Weights of a small self-supervised image encoder: 7.19M parameters, depths [4, 4, 4].
Rows from block 9 of a small self-supervised image encoder, named by matrix and row number. Rows with one number belong to one channel. Each number is 50 + 15 x the weight over its row's rms, rounded and kept within 0 to 99. All counts start at 0.
Before each channel's rows are labels from the 100 images, of 14848, where the channel reaches its highest value: "top examples" is what is common among them. Only what is clearly more common there than usual is listed. The data: views of escape-time and Newton fractals. In brackets: how many of the 100.
# convs0: first 3x3 conv (model.blocks.9.convs.0.weight, 256x256x3x3, each kernel summed), inputs 172-255
# convs1: second 3x3 conv (model.blocks.9.convs.1.weight, 256x256x3x3, transposed, each kernel summed), outputs 172-255

top examples: tricorn (55)
convs0.190:61 50 50 50 28 59 45 38 08 22 69 35 61 58 47 56 46 37 52 47 50 89 52 35 35 53 35 40 51 58 07 33 47 54 65 64 71 23 46 29 45 30 79 65 61 44 60 40 56 31 59 33 39 51 38 56 66 26 59 68 42 26 62 50 41 53 67 51 61 58 50 59 47 63 50 11 62 12 61 65 34 42 69 35
convs1.190:41 17 48 56 62 68 67 64 54 63 52 77 48 70 58 40 50 46 51 63 44 35 46 61 51 58 76 86 54 53 47 71 38 16 36 39 55 83 31 60 56 42 38 56 51 44 70 60 49 45 53 71 46 69 62 46 52 71 46 47 32 33 47 64 38 42 66 68 36 50 39 83 65 20 09 56 51 41 72 51 54 62 44 74

top examples: Newton basins of five roots (100)
convs0.94:54 40 37 18 51 42 38 45 61 31 58 45 56 71 49 36 61 30 31 49 27 47 22 35 33 35 35 32 74 42 35 64 71 49 59 45 73 28 44 56 78 47 48 63 76 19 56 49 38 40 54 59 20 56 42 53 52 61 60 64 51 37 68 34 61 33 61 28 57 52 48 44 58 46 64 43 49 41 46 25 63 53 53 48
convs1.94:42 68 44 50 50 45 28 68 71 56 43 42 67 55 51 69 61 61 31 46 16 66 42 38 56 46 56 54 63 64 48 45 56 39 68 57 45 37 52 53 56 34 39 67 84 50 36 75 31 19 44 77 13 58 54 43 40 57 59 65 34 41 61 43 58 58 42 40 30 48 60 81 55 57 38 49 44 37 44 73 51 53 61 56

top examples: tricorn (40); burning ship (34)
convs0.55:31 39 50 37 69 49 35 42 64 50 45 47 67 49 38 69 61 43 46 49 53 35 39 44 70 33 54 57 72 55 38 51 19 27 47 37 46 55 63 71 24 33 36 36 36 18 82 95 49 64 45 46 16 55 39 36 40 50 61 39 52 48 47 50 48 64 42 44 64 41 46 51 58 31 33 38 26 66 55 52 64 35 48 32
convs1.55:56 31 44 67 49 57 61 42 51 31 70 57 47 40 36 45 35 34 64 41 45 62 39 54 43 43 53 48 53 45 68 55 36 69 48 51 58 38 60 69 55 57 39 33 45 32 63 72 70 48 43 51 59 66 48 53 51 62 31 47 34 69 49 42 45 44 49 34 71 60 36 35 39 21 35 54 57 20 87 37 49 35 20 50

top examples: close-up (55)
convs0.109:51 59 52 75 63 47 43 70 18 48 40 76 42 32 27 47 09 64 29 58 44 46 55 56 55 52 46 62 52 70 45 18 34 63 45 22 57 88 34 54 41 72 28 59 66 51 53 49 42 47 33 33 59 44 64 63 45 59 51 57 56 51 52 69 55 60 55 39 64 68 48 47 32 80 45 21 40 45 39 83 34 60 38 29
convs1.109:51 60 27 13 94 73 40 40 15 49 62 55 68 45 51 55 48 57 49 40 72 40 61 40 47 70 73 39 20 46 56 46 75 41 53 47 72 38 33 40 69 40 41 39 57 49 25 48 69 60 66 53 65 63 66 33 57 37 38 58 28 32 63 51 30 53 34 37 22 56 55 57 60 44 27 57 60 53 40 38 36 40 48 69

top examples: close-up (45); quartic Julia set (40)
convs0.229:47 44 54 58 45 33 53 44 42 54 49 60 32 34 57 43 33 26 87 18 23 37 55 47 21 54 48 32 47 58 49 41 51 38 67 49 33 25 44 56 60 48 80 42 61 48 57 70 36 25 42 48 36 45 50 55 39 51 45 37 44 58 38 60 42 34 84 76 55 71 50 49 72 37 41 64 60 47 59 58 42 47 50 47
convs1.229:54 38 89 58 55 50 40 10 41 59 42 34 57 33 18 47 62 32 48 55 40 54 70 44 56 54 48 53 60 53 46 42 52 47 40 51 32 41 39 65 70 30 40 56 29 32 70 41 59 44 44 19 99 61 27 41 62 46 43 28 47 36 77 42 54 45 47 44 52 64 82 49 48 29 53 67 58 39 52 37 33 65 36 65

top examples: close-up (54); quartic Julia set (28)
convs0.115:47 37 67 39 54 68 52 48 55 57 50 37 59 70 65 60 53 54 14 64 50 70 53 48 48 58 53 45 38 38 68 29 36 34 40 57 61 12 59 63 78 57 48 33 26 53 39 48 50 48 54 44 56 51 62 63 53 42 38 39 34 49 53 52 35 55 07 31 50 41 40 47 61 69 63 63 33 58 69 63 35 36 76 49
convs1.115:46 70 55 41 34 47 43 44 37 59 48 45 52 61 47 41 46 52 46 65 48 49 38 67 51 45 40 38 77 52 55 15 31 43 51 33 56 01 59 73 44 31 58 33 42 37 61 44 36 63 42 33 52 57 37 46 63 39 59 56 41 55 34 41 39 50 06 27 43 56 40 47 59 25 42 53 52 61 40 63 45 50 38 53

top examples: close-up (59); Julia set (51); cubic Julia set (35)
convs0.168:21 47 48 61 55 56 37 38 29 40 37 45 63 39 38 66 34 48 49 36 41 60 43 41 54 52 36 50 34 62 58 48 67 62 62 70 29 23 56 49 54 80 31 34 78 48 56 39 44 36 64 45 47 63 55 39 50 51 56 52 41 27 73 38 35 28 59 56 54 79 52 53 31 62 48 15 37 49 66 44 56 71 47 51
convs1.168:53 65 57 34 88 54 48 43 65 39 46 42 31 44 37 47 53 60 53 61 14 55 49 46 37 35 63 57 44 32 58 40 37 41 55 47 55 53 16 44 54 56 64 56 45 48 64 34 70 58 53 45 66 97 65 44 41 31 73 46 48 76 79 35 53 43 45 46 50 61 37 61 26 26 46 31 75 47 47 48 55 62 36 59

top examples: Mandelbrot set (70)
convs0.194:41 40 34 62 73 54 62 44 42 23 45 24 38 49 72 29 50 51 49 87 53 50 78 68 43 55 73 63 55 36 48 45 61 49 41 59 30 47 48 47 60 15 36 50 85 39 60 35 49 36 48 74 65 53 52 58 76 55 37 78 52 18 37 46 40 40 22 17 46 60 41 47 54 60 40 59 51 31 29 29 38 43 61 22
convs1.194:56 62 61 67 52 50 77 49 46 43 13 48 48 43 62 47 64 27 34 54 34 20 51 42 78 66 14 66 20 43 25 29 46 58 65 60 59 50 00 69 47 41 52 44 63 65 55 44 39 46 72 67 36 58 52 38 60 60 48 59 68 61 41 60 34 46 38 17 42 46 43 35 72 56 36 57 56 53 27 57 52 63 65 46

top examples: Mandelbrot set (56); Julia set (25)
convs0.240:53 64 40 48 46 61 69 38 53 47 68 41 48 51 51 07 58 47 14 46 66 45 49 51 49 48 53 89 42 42 40 41 55 53 54 43 59 68 56 47 44 52 52 56 86 49 73 50 66 52 46 47 70 42 32 73 50 43 39 69 53 55 64 55 63 31 17 38 43 39 41 48 21 50 51 65 59 37 05 35 57 72 39 41
convs1.240:53 42 71 64 58 46 43 32 51 41 44 50 36 38 65 43 39 36 53 38 31 10 54 60 40 49 57 65 40 57 54 08 29 53 60 46 40 52 57 39 69 37 46 42 49 62 63 42 56 50 72 61 53 58 37 43 38 53 52 26 46 40 47 67 61 46 08 24 46 41 61 38 44 79 27 54 43 56 30 48 55 61 48 54

top examples: Mandelbrot set (65)
convs0.186:43 40 33 49 60 41 41 71 23 41 66 54 54 54 35 61 71 65 38 65 45 50 24 39 59 48 59 52 66 37 64 38 33 61 45 45 72 60 39 25 54 71 55 37 45 51 43 82 22 52 38 23 55 49 42 62 71 33 56 64 60 29 50 56 67 69 33 07 60 52 43 42 27 58 12 65 67 38 46 44 45 45 65 51
convs1.186:51 45 46 43 51 47 54 64 57 66 77 58 37 69 59 39 64 60 24 60 56 22 37 53 42 47 55 40 45 44 61 49 43 47 42 60 61 69 99 14 55 95 36 46 52 82 38 51 31 63 61 46 69 56 65 71 64 69 64 39 66 43 49 52 57 59 77 32 38 61 55 72 35 74 31 41 58 43 27 60 60 19 37 56

top examples: close-up (74); Mandelbrot set (67)
convs0.2:44 71 61 44 52 47 44 58 27 63 54 37 48 49 61 23 42 60 54 34 54 46 52 65 56 36 52 80 33 40 56 39 83 40 55 55 33 48 28 41 57 43 65 48 55 61 81 55 47 51 29 54 64 56 40 42 29 44 54 72 56 32 35 25 48 42 63 16 74 62 27 40 46 45 40 60 56 60 48 57 64 50 73 41
convs1.2:52 53 62 50 27 32 42 44 53 55 74 40 39 35 38 30 81 55 55 54 22 33 76 61 88 35 67 42 42 49 28 60 61 44 34 64 63 36 57 58 18 60 42 46 56 31 54 56 63 29 53 66 46 50 50 55 67 49 72 55 43 68 51 31 37 43 24 56 38 64 72 51 62 66 38 62 56 75 50 41 35 37 56 44

top examples: tricorn (44)
convs0.60:35 34 42 87 61 56 65 38 32 36 48 59 40 62 30 46 72 46 48 48 46 61 71 53 50 64 19 41 46 74 43 35 61 24 55 56 48 78 43 61 50 61 37 43 48 60 50 41 40 44 73 72 52 37 52 44 58 47 71 60 45 44 61 42 50 48 37 57 50 38 46 39 42 42 68 02 45 41 66 51 46 41 64 47
convs1.60:53 61 43 83 58 21 49 75 48 50 41 34 41 83 64 84 44 36 58 36 80 64 64 34 54 49 47 75 50 45 62 70 40 30 49 65 49 47 48 55 50 56 52 47 55 32 55 80 76 45 58 53 38 39 52 53 53 53 40 49 37 55 07 21 40 39 49 46 30 57 66 37 44 16 38 67 49 29 65 46 65 48 61 58

top examples: tricorn (32)
convs0.128:36 64 51 56 49 47 48 60 40 71 77 61 22 41 68 68 44 81 67 50 52 76 81 61 49 46 76 38 46 65 58 69 42 39 60 75 45 58 48 58 52 52 59 58 39 38 36 70 49 36 61 41 54 48 57 35 53 74 31 49 33 25 51 50 43 36 37 28 49 54 40 62 17 41 50 59 60 73 49 49 44 45 34 86
convs1.128:58 31 42 65 53 56 49 57 44 25 53 81 49 52 60 51 72 47 35 62 73 38 18 67 75 60 57 21 59 64 48 49 32 48 42 30 51 56 56 32 32 63 67 49 33 41 52 41 54 57 24 38 49 54 70 66 65 69 52 61 49 17 44 60 57 48 58 57 49 57 56 74 57 10 36 45 48 26 70 59 43 44 57 20

top examples: Mandelbrot set (66)
convs0.208:65 41 34 61 62 60 38 60 21 50 66 23 74 62 59 56 34 29 35 46 55 79 49 67 45 19 67 46 53 59 74 66 37 51 40 51 67 50 57 70 70 27 40 39 22 49 45 63 40 19 18 49 54 44 60 46 25 14 58 32 42 74 64 34 70 39 21 25 65 56 49 57 38 31 50 50 46 20 27 18 57 21 74 50
convs1.208:35 68 41 26 58 60 57 55 41 60 46 42 50 61 70 65 64 33 47 50 71 45 46 73 69 56 41 58 74 58 50 60 39 25 36 29 46 44 20 63 46 60 80 64 28 51 32 61 30 36 38 56 40 44 46 72 40 49 51 95 37 30 57 48 36 37 49 49 53 55 49 43 56 22 59 55 31 66 40 42 63 63 38 23

top examples: Newton basins of five roots (67)
convs0.40:41 78 40 41 45 68 60 75 54 71 68 40 65 43 42 64 33 32 24 47 15 65 60 59 53 29 59 50 41 54 14 49 61 43 74 34 64 42 52 61 47 58 67 29 65 59 48 46 15 32 52 47 40 56 31 39 61 26 64 63 42 57 59 50 43 45 31 46 37 68 50 52 36 57 35 56 28 65 19 19 53 58 61 22
convs1.40:58 59 36 51 54 53 54 42 43 39 54 57 90 50 44 47 71 52 34 41 40 60 41 38 40 17 47 28 69 81 50 58 34 49 71 49 44 73 35 47 39 35 53 41 61 40 33 54 12 29 45 20 48 53 68 49 48 50 67 50 70 43 43 31 57 54 41 72 48 45 61 34 89 37 44 75 24 28 38 35 51 37 66 20

top examples: tricorn (30)
convs0.139:48 59 29 51 21 52 42 53 49 49 86 56 61 38 42 45 51 54 61 40 59 60 61 66 80 12 29 64 49 53 38 55 63 69 42 64 22 69 47 24 37 42 44 43 37 70 59 65 48 60 39 43 53 34 44 46 60 56 50 56 31 50 67 65 39 50 41 74 22 63 48 59 68 51 44 30 41 54 52 21 45 41 81 42
convs1.139:52 54 44 20 71 51 40 44 50 62 76 43 29 51 33 21 50 56 37 68 44 34 30 56 77 54 49 56 48 47 49 50 69 33 44 41 39 51 68 26 41 75 43 55 52 63 49 37 45 66 80 46 71 43 55 52 53 41 41 32 43 45 55 47 29 37 70 71 99 50 38 38 61 66 44 31 50 40 60 40 37 50 38 46

top examples: tricorn (27)
convs0.196:51 63 18 00 77 43 44 44 49 40 49 54 66 84 75 84 51 55 58 65 43 53 46 46 38 32 70 29 49 30 57 72 62 21 63 59 56 45 60 57 64 54 52 41 53 36 32 63 32 61 43 63 58 53 24 36 68 53 69 17 58 24 42 38 74 54 43 80 56 48 40 19 67 40 51 55 52 51 36 44 57 45 62 55
convs1.196:40 39 73 42 39 46 44 49 65 51 64 38 30 55 56 47 39 51 78 71 30 50 22 46 28 54 15 48 36 17 26 61 43 39 58 46 62 65 29 41 45 53 40 66 61 43 63 62 90 56 52 61 61 58 59 36 37 52 78 59 66 62 65 39 43 58 55 26 40 47 52 26 37 69 39 58 59 58 56 32 40 59 48 63